python train.py --dataset="flat shapes of many kinds, plain or patterned, on busy backdrops" --vocab_size=513 --optimizer="muon" --max_steps=11400
Rows from block 3 of a small autoregressive pixel model, named by matrix and row number. Rows with one number belong to one neuron. Each number is 128 + 24 x the weight over its row's rms, rounded and kept within 0 to 255. All counts start at 0. Numbers have three digits each. After the name is the row's rms in percent of the matrix's.
After each neuron's rows are labels from the 100 images, of 14976, where the neuron reaches its largest size: "top examples" is what is common among them. Only what is clearly more common there than usual is listed. The data: flat shapes of many kinds, plain or patterned, on busy backdrops. In brackets: how many of the 100, against the usual share in percent.
# gate: MLP gate (model.blocks.3.mlp.gate.weight, 672x256), inputs 86-171
# fc1: MLP up (model.blocks.3.mlp.fc1.weight, 672x256), inputs 86-171
# fc2: MLP down (model.blocks.3.mlp.fc2.weight, 256x672, transposed), outputs 86-171

gate.589 110:126158104159127170143139092115129153131120121124114151126133177151173152106121099131128158116126115130093126154119083120128122142107118093137123111094129149122150132155108166106128135106092148133117151140129143147115111132137174153140114102101129112104110090
fc1.589 112:140105144163112130124117153096135103104112074100149125152090130129132129161129090157107112103143151108153164103131114131095120149142149106135131152133098080129116154134087166140153132105146111117154163096105101158144126119108175170133131104111135134123122134
fc2.589 101:102146169101144125121124123182103163140136156100127127128136144084117122139098144123144086167135138129136183128118119131158113116138115132110120090080128111100079110165149168110117146121151146115058111117121092150127133139130074125134117171116161080119149143
top examples: flower (42 vs 13.5); star (37 vs 13.8); largest shape: flower (25 vs 3.7)

gate.269 093:125119128150133135134169144094136148064111115108122123130143130094094115128149122110109164148068117129130133144142141090113110136118122157088121141131134115143158107140126151113147117130123146169091135101112164187106144172115111101133091156097131132107090095
fc1.269 092:056099120110103143104180091136167132145100118130114112099144136172138130107120133099123155137114161109113145156091144083083120118132151133127132106121154109132145125169157103160082147150139128138073165095158110122125136127126129174108128116097158119104143141
fc2.269 090:111171130133137091157119164140096110153114092155146129140122117148102115140104112125138126126105116168150130115168117121181091147097112103154130135131095145133127110108132119131126128140171154125092160094114146143111110206135096090129110109125154135105100136
top examples: orange shape (75 vs 22.3); its colour: orange (38 vs 8.6)

gate.190 107:134155120101120118145142035144144118114122158152116140107166141118108137160152163126136133156124149131076110128075115146093127151165128120145103087130110134110115107152163144093132150151108149118091108114113094118100165114164116130140111143167131108137126119
fc1.190 104:124106150119107166147120170136093160151165105136115122137129149130127061120130109116134135157138122137157099069105110129114172096108155114166120141132147110156175158111105145136126114146149143130100129099077138147131139159164145081128140159126092148118113152
fc2.190 102:144133089106146090136154118173152162059126096143108116130133150152144106129141163112166095137136113101097135101123118183111133090124125102137108125125166093107088127129130107122130130176134142139097102178102123112158145147108101110133183166096132113096135115
top examples: brown shape (70 vs 22.3); its colour: brown (47 vs 8.3)

gate.168 103:088130150123114098140181104129133147107102153085102131108135120110162160077117093110141146147118099140114114149162104083128159142128121088136116084112150109099133169133134147122122178119100091163086154170066169106142153116144140122138131170112097114116084117
fc1.168 106:133170138129093108116117155144153098146103168119066144134115136128134086111101114138168099145139104140140118114188123092137132128111132160140105121108121148128146186143117144175143139162106127147117067147126174110131124188136086158120129141118122168126143118
fc2.168 101:169112134075108102146127100133130162121151110138113142155169130129150079109106121133123129122121125156116105129133133142125112160154076136115105090137108145138101126089173200124100140132128131096110122100138116156133134115116159111144156124116142111127125122
top examples: flower (31 vs 13.5)

gate.511 101:108100101194108135123110119127158087131148152141137159147128109122136127105148146137106102115193107136088096088143124154106100150146138090113131112155124147103145074099112088082134143144132143115151139086116108138129112072096124145152116134159106140143111118
fc1.511 103:099083125145109170149145129094102170127105098150152117131178094101119138123057142128163138120099131179139132128160116105145100110117129117131168095137077117130123108122128097128152108145107127149142123145145147137131139129147112113125137106133158114116172131
fc2.511 102:136109142150103128102105134131134142100093079194093142164117127138152192143087142148146107099149145093095112135121127161129138158099123137100125163107142109159133117111126093153137157109105118106146142159146128113132152104128158115136128109152108133136120173
top examples: its colour: black (30 vs 8.4)

gate.530 106:145117154096140119119139095159111129105112133130088132130104155118128089104113140141110136108131158118066083112135130141145159089169122174130154072138136167151107150186117148150137148103127138111177116120125097076156136156151117143134141111128108157098142144
fc1.530 107:113145115155157113098179106126127110117121102131172155106107094131154183151150094117116144144140115161115131166143127130132134146104155134099170154136122118137165101115145094103100152133151146116091124154099121179086085132092091123145171104138186089140090126
fc2.530 107:139137128154102155046125094125118143118122117141100133087130145201119112129140146121143087129133135137137119116130112143129120128149171141099121120104131077139139191143116128145146096140135104101127134150133156177117092102122101142124107137091081112090146177
top examples: purple shape (60 vs 22.1); its colour: purple (36 vs 8.5)

gate.167 100:134158147159128140110160123116129119175112150117139093083126114162121156134155093110136156153065110155159122176112118135121151116119115112129159145138096141103134121116113123148093131140167114094104118129095131098084142123078152102135122144083181127091166156
fc1.167 101:099124136148127164138115115124090099099094113092142105117150097081134122122136170142127157102153115156114138149140175089127133161168114150192153042107053137177150113133138090126120131099115091116067123148149127110168122189135153063168140159108138134093145161
fc2.167 096:161140117092161108116143144137116163164136117127174143144134155107096104143174117097128097145147130124107080128144131106139145133112160130095073131149144123129134165106130155106114069087115118146149110149100153089132167117061124192104109097138137101127106082
top examples: its colour: black (30 vs 8.4)

gate.568 101:165169131114113118076127109116124150123120157093141108107123086135175149124152119079160166153153135109164105141106109074103160130171136114148170139105120133152140131105124141090127129134148148125103078136104128148140103136133118163181140126075082134153122126
fc1.568 099:124157133120124108141096097118094123079156167096107116112148100060113125151126167148131121148139116126154140129134133141114128113144139113194128108079106127119157132109087138116113136136127118125152192121131144126163089139143110110127129084160121110162123105
fc2.568 103:130118179124131091158111087162158148146116162119141130114107134171133140088118127092120087168106120170148143136125153165099080155183103139093088139076122159124157107126164073173124116100143165133131113142112117129073115122125120114119136112114131152094142091
top examples: orange shape (45 vs 22.3); ring (42 vs 14.1); frame (41 vs 13.8)

gate.625 105:115121127128121138122125101121108161118134147131110136150120141151113123104115112125100137096105093138110142082091128152124109151126112141121113159130171154141133177106101094138146159095111155115140157168145108132100117129148126129154116094124131114143114174
fc1.625 100:143135077122129122099177108157148143165139127127156129162161127120142149109133097142135136122121120143135111102136155107067098133107089092144172148124142093133138117155113106131187150130131156115091110157179136109149122148075097115103129088117128105109173171
fc2.625 103:113146119118138133164155149157141120120178105102134131127086146138099079162163140096171116127119141089119076169145116145145149153101141083100121104132122132092126115126138145139135116140164105124091167125137142108117109141149140131113127099143150155156117127
top examples: purple shape (51 vs 22.1); its colour: purple (32 vs 8.5)

gate.128 099:121117132131174162107128116139107151145090143098109109120107132101137101128110127119134123131131125151104178149145127148112151121164167134137094112169108128198174084093112081140129103173140139156125111117093140132123105120149151104114107082180145123127111105
fc1.128 101:130147128145166104140097116103106157124118116105111117118116144143117151125122144103096123117137136129165116112146149120194110119127093191168174161152147174134117171160107141129149146131056131114092100136102147121132140133103076094129122119086096154116119122
fc2.128 101:100089158145112124122117091143119144121137151136143187132127125096174116138095143103190081126131169061167125097120139149123168131108143134108131150143145138130158115156099125093066105106162109141128085134126153122143139165044143130136115100092131073122101112
top examples: purple shape (55 vs 22.1); its colour: purple (25 vs 8.5)

gate.482 099:129144124104105151134122134133163126103131141093117112115127140134131127112143107148124153097131087157147123127159097116132148141075167180117126128091132097127145169149119166097115124161142160104133182069095147109149094143070117135161130122117131136095151149
fc1.482 099:112149144119113130112162101082113148098118159107145118126125161111147134073135116113118140154161093109157166118127128142110162146144138129102105117158157117174164112086119084121095127120119117111122141163105120146118132134142122108123141100080137121088151130
fc2.482 095:136139152150150115118102165153140146134156121135130116105157171144103128144109163153163104118149136115115132120165129105120149121078139135067173151139137113086093134139091170164123106137087132124118141113089159095133191146102127128164172117113099068152157136
top examples: orange shape (66 vs 22.3); its colour: orange (32 vs 8.6)

gate.532 113:098113142147136174145097112157165165114150131124134155118135123144134167119102132075107123140118121094106109142131105115107135104116137144153155162087150118127070183104133113115133136078114183146131091146125155121133134111127182080096091137105111118164097110
fc1.532 109:124120125135128123147128152160129104095161141145174099142103129130088036149134109132095120152137128112129155141103165119160116122110096110121158136134126128098100106117110140163104132121116145120149108110136130161127116150136102090128133172177164111137133140
fc2.532 103:140158146110148120157169154145113115117120102124133128128108123097161143143099148128182148118144120120127181151099137157149133102122136096134116105154122088118129139112154187126145124108120119099137124139118159116179108111116120126173143122158114156150084120
top examples: flower (60 vs 13.5); star (48 vs 13.8); largest shape: flower (32 vs 3.7)

gate.123 104:161126138120121136144138124122158129158099101132114097115104147154195154145138095100137122119142104115110132150157081158131127142105132119119112111052099113131144152134079129112148145110148143177129115159107108150119154110151166122126066121113132094159119099
fc1.123 105:123126129120138096072114158084135121117130098136132143124130147164105121133150112155108116166142141102123086099118133139145135120164138151127127107128112153129091091112125083183111087090113094097102157108140124095064143142132112105150135159132162170134176157
fc2.123 110:140131189129158137128161079138173131126109142104144107122095161114176114105140164143096186091161117150123171123111105160094112132128182099126115127132125139100132154122146191101153128135103101160135152106103115101184129132160144109147138121155121132067106108
top examples: flower (75 vs 13.5); largest shape: flower (40 vs 3.7)

gate.438 099:107117126134111153101165118123106105124125121101091081108129123122179167149123104120061116096135135137139138167051141130110163121155127139154172170104125112110089108122141128128157115116133070101159104102156158143112127113100108130140161137117124143119137148
fc1.438 102:135117143107147118161164117104153135137114126142143147163143147091108122113130143124147149130134107144122122123145156143126095124137107140131147101133129119137148094130169182148153137094146153112151128090129120104129175120151105152094142154107100123107128107
fc2.438 102:122108081125131141144078136083153116126130140127133125094088138144133164126134149145148161103105119120126115134151124129113108173144121140137115105104132128122143124161114120129171106164122150094121117159089125150108082161149120168143072142123166139112142164
top examples: orange shape (82 vs 22.3); its colour: orange (30 vs 8.6)

gate.193 097:123174095126078109170131124084114119153133129147141139125086134111120120131074149086118098126117094116134115130113153133143141141152118103098134066113126177145115105159118127116137157127166076134087146142148148126139139139143156105154144105096080135121132126
fc1.193 102:137146118110167061135153099120110134124160160123113131143104157130117102087148121133143103146103094155130138122136151134112125118128143125125133163170175145119129142127128124158108162154081085119106157120185109116151145129138077105173102127143172167174079127
fc2.193 109:163153175122106096157210156160180126134152090135107091116126112115122135128148145167126121148078140160146126112155143091108109149106102083117115150105083117138131151146171116089154141178141142158121128156097124144140117104128099088126166110170105120096138114
top examples: flower (33 vs 13.5); star (32 vs 13.8)

gate.362 100:112163161081129158153134155103147140151127144110131096100101105130149128094107124149116155161101137120143141155132141138183134102136136131130151082108155112108098129148150119144138154109156160077099153106131089068097120167115138117126162159086117128160116152
fc1.362 093:154150124094135115137153127093084059083136095085105144137137092138132090121134100119154110154129120174132119167108127114112168108130110144143179111124117116112090116148125134150153140144117167095107141149119124134111126106129144138107108102121088107128116127
fc2.362 101:151121128080096142128112128145126147107143113101109077123150122135153191096105172137140129144132157139087088102151119115113148137163133176145142095122153085124122164142109074118160150122158163081122147090127142092147147103109132151120152116129152126105151109
top examples: purple shape (49 vs 22.1); its colour: purple (25 vs 8.5)

gate.431 097:118126145056131141136143122139125115126201155095108158091131158156109142107146113133084127138083117156096147129159112139110149145133119144094121140140148107154124130106106144122107098151151098141112120136112194166093085098166144129162142136143114160127140158
fc1.431 106:136127101083142116089108148111092139141179130159115138140137122141119081137132141128094134116081074115131118121139083153185119103150125075133101136129149111146136129141116175135125096153117130153123141119160164208097105148110141108139129095130137171122140130
fc2.431 110:152134127122123128169157118106145113096115160140152111161121122107149165138123182137137147147116116116165126075152143119116123110158170119096134146125124085127097146116110118110105132097102139126095111117154111134117147090139125112161168146126189137127099166
top examples: orange shape (57 vs 22.3)

gate.232 097:131164128127066108114136122118146158138163104172108133123166175120126133150131136082110138148101125142121144124132136157142110138112103081144133105117141103125126143126071114198133149112132112147108093151144107153107128137135079175125090119152116102156100163
fc1.232 102:120121107137116125095140124122136080100140131123104135151089101139094158134090147140147127184163143140116123070113125143128091082147147159125115155121072132081115127129151122125136122104138137135134142131169127111138145143164139111114106120106123178126117116
fc2.232 105:157094111096111127135126092130137101136153128116152168126161124105124074141134180114106116104105113149130130153128111148140120129075132150122167137090158131157172154098119114115121125152147130130136130124106118098080088117137112114137117110152148165109109113
top examples: brown shape (61 vs 22.3)

gate.363 099:158120138144144155141131148156136137139142113121130152143139114118105145106110134136142092140123112146097119119135112069119101113095158118163113128159164150121110123124148101104154150163142129144132136133124146121142126123143109133129119120065137120142112123
fc1.363 097:151156135144120106108147137160085135062116141123128123072129119072109135151116124113081074082121094108111099173134095165158130078114145126154116124114116165131115152149129152150100146084139109091120167103107104143155133121151128168147131116115121145145117118
fc2.363 099:142163142124134133115113098151169114139055118166091126122120142104164122088181092127149169125143124116121176112174118119118137160122146151125161177128138102157137159096155102146118092102128156107176135105128148127085131126089142109125087124148152108096132155
top examples: grey shape (58 vs 22.1); its colour: grey (41 vs 8); its colour: brown (25 vs 8.3)

gate.546 103:109129108126127147153118147144127094109108161096091165130157149126151181124124116099123127103119097138098100108172129113129097143128114164141127144114101146108161162141120132102122165132113129095143108188113158118120139093130177142117068137106119094171108102
fc1.546 110:136118143120158113076136147116128117116113194116133137142124135117089096120129160147113137132125150155126130166132124100168158100143143144102150090168140158126153121147121101129138148167132055161137095107112163103113116162108077112114138098129124140082150179
fc2.546 108:140117140107148098077119108116133136136095121174168132156102094127173135140134150100169136114180118133208151133102115155151099108116132154092139104134130169125176133126133153137124136114136146097135134157130096096174099122104108142125162116155155152135121096
top examples: flower (72 vs 13.5); largest shape: flower (53 vs 3.7); star (33 vs 13.8)

gate.402 100:104167116148136156133108156126124120139163132151138095153146149104137107158094100097113149124134183125137127080152124146107143149091113132077179120151125112129116123097125115122113113146136121136105140163115108118101164123116085125133120127143145134154055131
fc1.402 100:138117127116101061148099146130132102120120135158142142119083148143105096151120069136176114175136108180153099123143136134144108099141091108108138141113129125101077078133129137117112126105097137158098182145121184125151139135129120136152123132139147135155140118
fc2.402 102:120104114132188104103150093113170145146082089094120147124149113198157117112129167135179138110104115144162155126156132127127153116171099135151124107129123145128126139125142159125123137108161176136100125140148143110116147136104136064150115124124114160155086094
top examples: purple shape (45 vs 22.1)